From a checkpoint of a small contrastive image-text model.
Model: encoder norm groupnorm, text encoder width 256.
Training: soap at rate 0.0012, batches of 256.
Data: trained on rendered roads seen from a driver's seat, with toy cars, trees and houses, 145000 training examples.
Rows from block 7 of the text encoder of a small contrastive image-text model, named by matrix and row number. Rows with one number belong to one neuron. Each number is 128 + 24 x the weight over its row's rms, rounded and kept within 0 to 255. All counts start at 0. Numbers have three digits each.
Before each neuron's rows are labels from the 100 texts, of 14848, where the neuron reaches its highest value: "fires on" is the input token at the peak. Only what is clearly more common there than usual is listed. The data: rendered roads seen from a driver's seat, with toy cars, trees and houses.
# fc1: MLP up (text_encoder.blocks.7.mlp.fc1.weight, 512x256), inputs 0-63
# fc2: MLP down (text_encoder.blocks.7.mlp.fc2.weight, 256x512, transposed), outputs 0-63

fires on: "green"; "teal"
fc1.432:146137120132143134126161105105131158118154131207138129128144113147104158145148086133147149111162201126140166122127105119124146108113101101127122084149101175120138126130105100156099114113087128
fc2.432:111125142146124167124107137105120133149158096154140137133094122105165137095134130098168127154117151168118164227115126138132111127105110145083123111117123149124113186133129141067124131139149092

fires on: ","; "orange"; "an"
fc1.472:137153114150142131145123126148116121132182127162111093188140098080113142102079131084152132103126162130138133091119110128088144091150141127109118107096135140164116119108157115111092128150083134
fc2.472:112111154106147176151118151118110144131117133067095138114151145127125147144102145144139077136112167128117141142084129097118147083089080103124123114144126093121164105089103109106143116120103134

fires on: "green"
fc1.251:179124114155121068152102095154132127097128109164106128108125146060164080125121163151119064137140129123158115095118135158140101110162117143133128131138139135083124101118127136114118118107104131
fc2.251:144113138181132176117164153166109151157098130106164121131107094092112126148102133176087124121137143161124084146130150143090134110101135142113134093113092108167123107124103140143118146151120102

fires on: "green"; "with"; "car"
fc1.79:116113121125128121112100150165135146104104130110171137099092122116097145145114088188123103133110108141201130106143074119131123138121107117102148120126102132125140150137112130166105072174148106
fc2.79:123146164104147120099078119133126111165105146123120108132115125101145098125142108062139134123109101115070096162107136118103087126075115113131132086087108142131125132109151114213138101126156136

fires on: "yellow"; "that"
fc1.322:125130144111111164155098129130113104125118118106083178120128138145110146137095153094142116157145181137080102105139152144061122097130149082102163138159128143101138149111109121107134138140136102
fc2.322:150123110164132126187131111103140122098144107133060071109134103091144105123132062105171156162125137119099131092143143092095119115088099099123121128104142110132168095158117150113134144124133142

fires on: "orange"; "brown"; ","
fc1.412:112111113081115138089142097137110098129154138105102100134118187146128108111143142119096182129111119130135133151120094152083145125131133129159112133124149119113115150143176156127152115152114114
fc2.412:168093115116099093101135095117169125144098107121156101130149151121159099110121145130148152139140139099118137121155147161113116116163098123127076110163098127137121120186113126087130098119170102

fires on: "bends"
fc1.403:155129097106125128110109131146138121069124159104155152089168136155127130138132127185149141167166129156110146109166151141154100106113123138126151151117108158112120121142142084131129105101153093
fc2.403:126172114113114110132185142170149068105104101135186125099127126145146100140131145112128138127125144166133135126157100097138128094129161162100158174143151148134097140139167145116102126127131133

fires on: "bends"
fc1.88:110131111080155128138108141110160109145072092138133118101099168132121109106086137117116125126097129113114150127168149085168104102092129174133101119106129181101176133152117128113132131117151122
fc2.88:125137120124106086135143126106129097169152168141116122139135138140135093149134106092114128127135151122101116132111158125141116137107165129112158173128115193217115144160149137120145140137133131

fires on: "a"
fc1.28:139105127099166140112120151153120108121105135118097132093132153112138161148164119136134150127122129135132126119141125111157149120088123122112142117076098129142168122144124137079155104114128204
fc2.28:145114102132150092143156096158143097127095108123126103142143150176132120148144115127083118135094121124141134131140088124138144132130149162090148162095108150172177153106129091132121135122120158

fires on: ","; "that"
fc1.82:120128162135130120137114127153110121146071090111100141137099141119103148159114122119147074148118091115168073159111088106152115138109169128135177126115157149160162121098103116129121096114135159
fc2.82:125152123142148124098126164111110145071145123175150147130146122120099125125137115130151136135091144132121099143146117131145105127176126117066146126130162128147131108110123112102142107130116175

fires on: "bends"
fc1.500:106124107122129134174154111107166110108115139116136142124133105160111139137085149076117131148085139149129125107140119102145141103119149134088128137149103146140147081091137165177119141129105141
fc2.500:145132140139126111103147140147139102110070095154165118097152141142154117123146121148093123122124136091110134091155117150183130096131155163141136122159124133121155120137111105171120127164134139

fires on: "yellow"
fc1.401:112101130131100111170130134131175111116116138139124135112118151147152111123099111126134119129102153116171101126158137130121110117100134120091089151151159119185143137105168122162115156143134107
fc2.401:146147105127162099119139157161121139101175107112161064107146166143161105149082138121165157147145098120142137117140160136160149115140129160098126183160134113107129098155168129113110157141126120

fires on: "bends"
fc1.6:094130087159086143140133158117141143111094097108144128118085117100140139091161113164154168085157140106160089107098150138127153142167131167141094101137116143140113151154157151165132153138160078
fc2.6:132131124093183148160101133110108090170129089112133117143154141146170127125123111134100121130114139127129154187145109119162137121140129125119158127130140136142126118131115121205108153155157115

fires on: ","; "yellow"; "orange"; "house"
fc1.498:100147129152087145120125135123162110110119083122114123114108131136147137102129149156118150096111112108118110126105164103132135149111153099101117104099132126074133101132137128082147113156138100
fc2.498:144115137123116128120102125071114069172141127139115124168128118097124106110147099115125106131178165139163106129123107138116107140116127112090154129144147106147163131125163117066125162126148151

fires on: "blue"; "black"; "teal"; "purple"
fc1.245:133096084164153112152128126088124136097176130158098128167100142137118110132142108117131119148136161096095170072131147113142110111107069155144107131107177152117125082145149120099109104139124130
fc2.245:153149108108091114102078084138128174150160143132190154159144145118125180123178135126178094138139120087113140168163124137115142093168148136114108074128108130131182168097141179109129148151140109

fires on: "pine"
fc1.15:104116130106146158142114122128171144130164152150138141096125148159112130113151140125138087093138092110147108109140145091131120131113132158092104142126099112147117145112116138116105127114121101
fc2.15:127148121116136167148100134148118113129149171088152142151120131103134112155133139159118130093137118107122091104118099170129142141113159116111134114143108146153187141132130138175123112119122083

fires on: "pink"; "truck"; "car"
fc1.29:167154149138084139150112138122138142136142144181170116085122102081104155146099076093138141153119122112133144109154099111130135124154106137140144105116171115144146114106106150104138100112129134
fc2.29:110150151134141179108122146140154128120148145160100108159148114144087102141148136175114087103123162131132129189132155107138153083123112149124147086098125125115095131100122147151135103123109122

fires on: "a"; "bends"; "an"; "right"
fc1.23:119106174110129102115098162109115113174088130148132129107120159116109119160152153143150159140131155110137124087159135108146087087100149125068090140107118119112148120098117118182136131143126129
fc2.23:150153105120120107147151077178128104133128112121141134136112144145161092110142132147107116156157138149127165160163115134111107120142155123139130134139111136155164136108156099234124167124161148

fires on: "blue"; "teal"
fc1.300:180159104104170106155136129116139118132137126182123126110136117128131140099115139140137160139147188139199157129140095112098125110136158127158141145136117178099125109135104107108107127105109137
fc2.300:115135117148145156099147176103128123098127149161114122105136090115113101142175140108108118116077105099135104139145148114132076094095112126144137109157140087090143133141124149142106127149131131

fires on: "pine"
fc1.243:135137153100082105115088098107131118113112118097134077127152123168146156114121103137192146160107139106152118112111088169121123119104102102134144106136153133124095134135181086131180136105172143
fc2.243:120152150143136099146142140136118097116128124141124128103104075154174143119137116123124143123154130149119139134178097115138062167154130111169094115148119105156137157134135104129122103153141122

fires on: "pink"; "purple"
fc1.50:115134136169122115169133132138112107145124117111118101189130143134088156161117129102113104143143162121130152113139163150096092149141148190144118119111146122084129115147119122115146139145150110
fc2.50:137105132119112133134164154146131166122130099147161117164128136169134123074117098114116128128101109084092142111097116168112139163128126156174117136100166114118129126195137084154160108138165122

fires on: "orange"; "yellow"
fc1.156:134108113146105120139197131115163109126167088135094101154127110072125109100103057105186097117158114069130074131129138141128094157096135108123131125075127115099099123145099117082146142146127156
fc2.156:145154076116175151140133123173105111159134153057100084128097124154121148121144092161155107125138127133084151051096124119092152152099110114140121119101130103127112131092133103152147188133136113

fires on: "pine"
fc1.165:161113131073118118106134106093162164131122106122098111133173166167121124128124123142104124124132134106136142102158146163101126097067133122131136107130146160130146101138158087139138094112138156
fc2.165:160135116112134083158136122133133108124121123103143119205084077122142127146115129127132122109121143136136134165121120119130128114136127115071157184108123135160096142090123105136129126160146128

fires on: "pine"
fc1.332:175086143099139147166135151098145123163088096142130111119091130131122105139127157185123114111127101125132120089144097126153118137137107128130121105099101104136125075092135132113124134124119142
fc2.332:133123158141081147143115108097115146143126113096162118137111100070155131144127173113117155108149139119142117111155139190105146123132149155120136137109075159148122147136130131138112119143161163

fires on: "a"; "an"; "bends"
fc1.336:110087127099099122135142142129131108085128121145126101155130152110131127159073119069101115116139141100154146135135104112134083146069149108137154158165145173148147115135139111153104106130128131
fc2.336:127184122110161132140150100160136122134126137128146099174136126175147101120159111155097162108141089163086166143159132117124126125145097144151156124126132103108169112100127114236103128148169175

fires on: "bends"
fc1.435:134123138107142179112134133139137103173135075172076163129140127107120134127147104102110131153118178120099154127125127130138124107112103102136139162149141154153130125109159099139119091112092129
fc2.435:139145094134141100083171146127128095142112132119152146142148148131114095138122115122116164119092090106111127131118144134139127110134163210138105138125125146186163107137128129201145126118142119

fires on: "blue"
fc1.110:132115117106131096139128129123162128082165138072122115118133085131124172139097101133163127129128102136133171117092133139175109135143092210159097119106115145121124154153162116168119088105139106
fc2.110:117121146140116136158171085126123113105116126099109130118145157115140124111140132109134115145103085123112081157159150123136106141115136109155112120132129110168108079154143158169163136126131107

fires on: "a"
fc1.418:145089104157135169101128178186124134078162144144110110114122119172119149127099154106143141145140119115124139127142146142165125086074152131116163128114104166111111091134129139113160147098138135
fc2.418:126100103147134099096147132105140140128092076114160124138159141161143125124118118127067144125131093134096122128133111120151115150146137134110135164152081168106123123137157115147099094164146172

fires on: "bends"
fc1.319:103122111110142142151150154109104116078172100091089090147114153131132098123121096112113151143097161099105145143121143100162084152137121143091141118167140125087149122173106125144115105103099140
fc2.319:149131129124126099131093095112145094118106100149158122119137139110135108139134134111106150140149068128076152134122109110124116134120141199093159139113104148171160139133125140137141128108129182

fires on: "green"
fc1.239:164144103106153125154132131141182101118187077117124089140151097106098127114127133107144139113115161159116136159150125131127105153098162128143124133124102125096117137121160127154104161128088133
fc2.239:107109110157155077141106136143121130113154140144118116132114109168137116111149169169159107122121146145123140134137131134142117103143105148135126124086110080169092129112121135136144156149157134

fires on: "blue"; "tree"; "orange"
fc1.477:170150129104137101112135155137109122067165108132138116151086145062132119070116132134125128134139159128161147139078152148120132099107164135161117133110131153117172140138102099127129141143137131
fc2.477:114164136091127089169089054135124115107198110093135110151146143142131112112115152085133119113166125121108115135098131129141107124145157098085168118117161169142111157130106152126149152166124126

fires on: "blue"; "teal"
fc1.14:151157166118135108140102149152136114101163106139095110128145118109111097128172088137134126101094108104118158111116114122097135096083145160126121116162123156113120133183151092111110110148145101
fc2.14:087100153089138130069079141111138157119139158132159138136101152154128117151131123134121129147092117147111133154138107131165117106106109131107164142115168124128123144124135176132151174145112110

fires on: "green"
fc1.232:200092168164152124099113135159167145107104097114135123097136138127125150132093116159112090118136154086133157060144167147118109120112117147119130122122121109126116171117115138119094145137156118
fc2.232:105139127114093132109136148127141102168093123144116170144170109120099124159088075108175087146114140131132095190130117138148110137119123136141135131138105159154174126082127160190114123153141138

fires on: "bends"; "right"
fc1.134:157150147134122138115172138135111136090122136152124136100158135178126157123112163136091142162121104106133149078119154101142111126120101134135132095153081144118124147137098116154100080134071091
fc2.134:168126140142140140144130096118146146120104073134181136151144130147134129100127122148093125132097127147106163140165079145154113101172134155154166097158113149150184127118154147245121131138147113

fires on: "pine"
fc1.459:129175140115092121120120140151149131132098115099136109115145110157098129133143102124130137147145151128127091114134109120149149119103112103156118158123111137096110141117163106132132120069089139
fc2.459:098138134094133139175137093110118131131120150134177119139166118181148113133150132107096193112109118099119110129147116136156132106127130172147091136158143134123134114155167129119155090121103105

fires on: "blue"; "teal"
fc1.488:164157144145140086090088139129117131131116101146099142137104132170136116127106147122116106137137112119124161139111134139089100111184123139160141157102132130120137123164134150085126133128169141
fc2.488:099120144077134168097149133099113149120176141141110143149098127137097099120151114126112146108115109100105083115159091099180123095151133159139136100137154105105111182126117111113125132180129127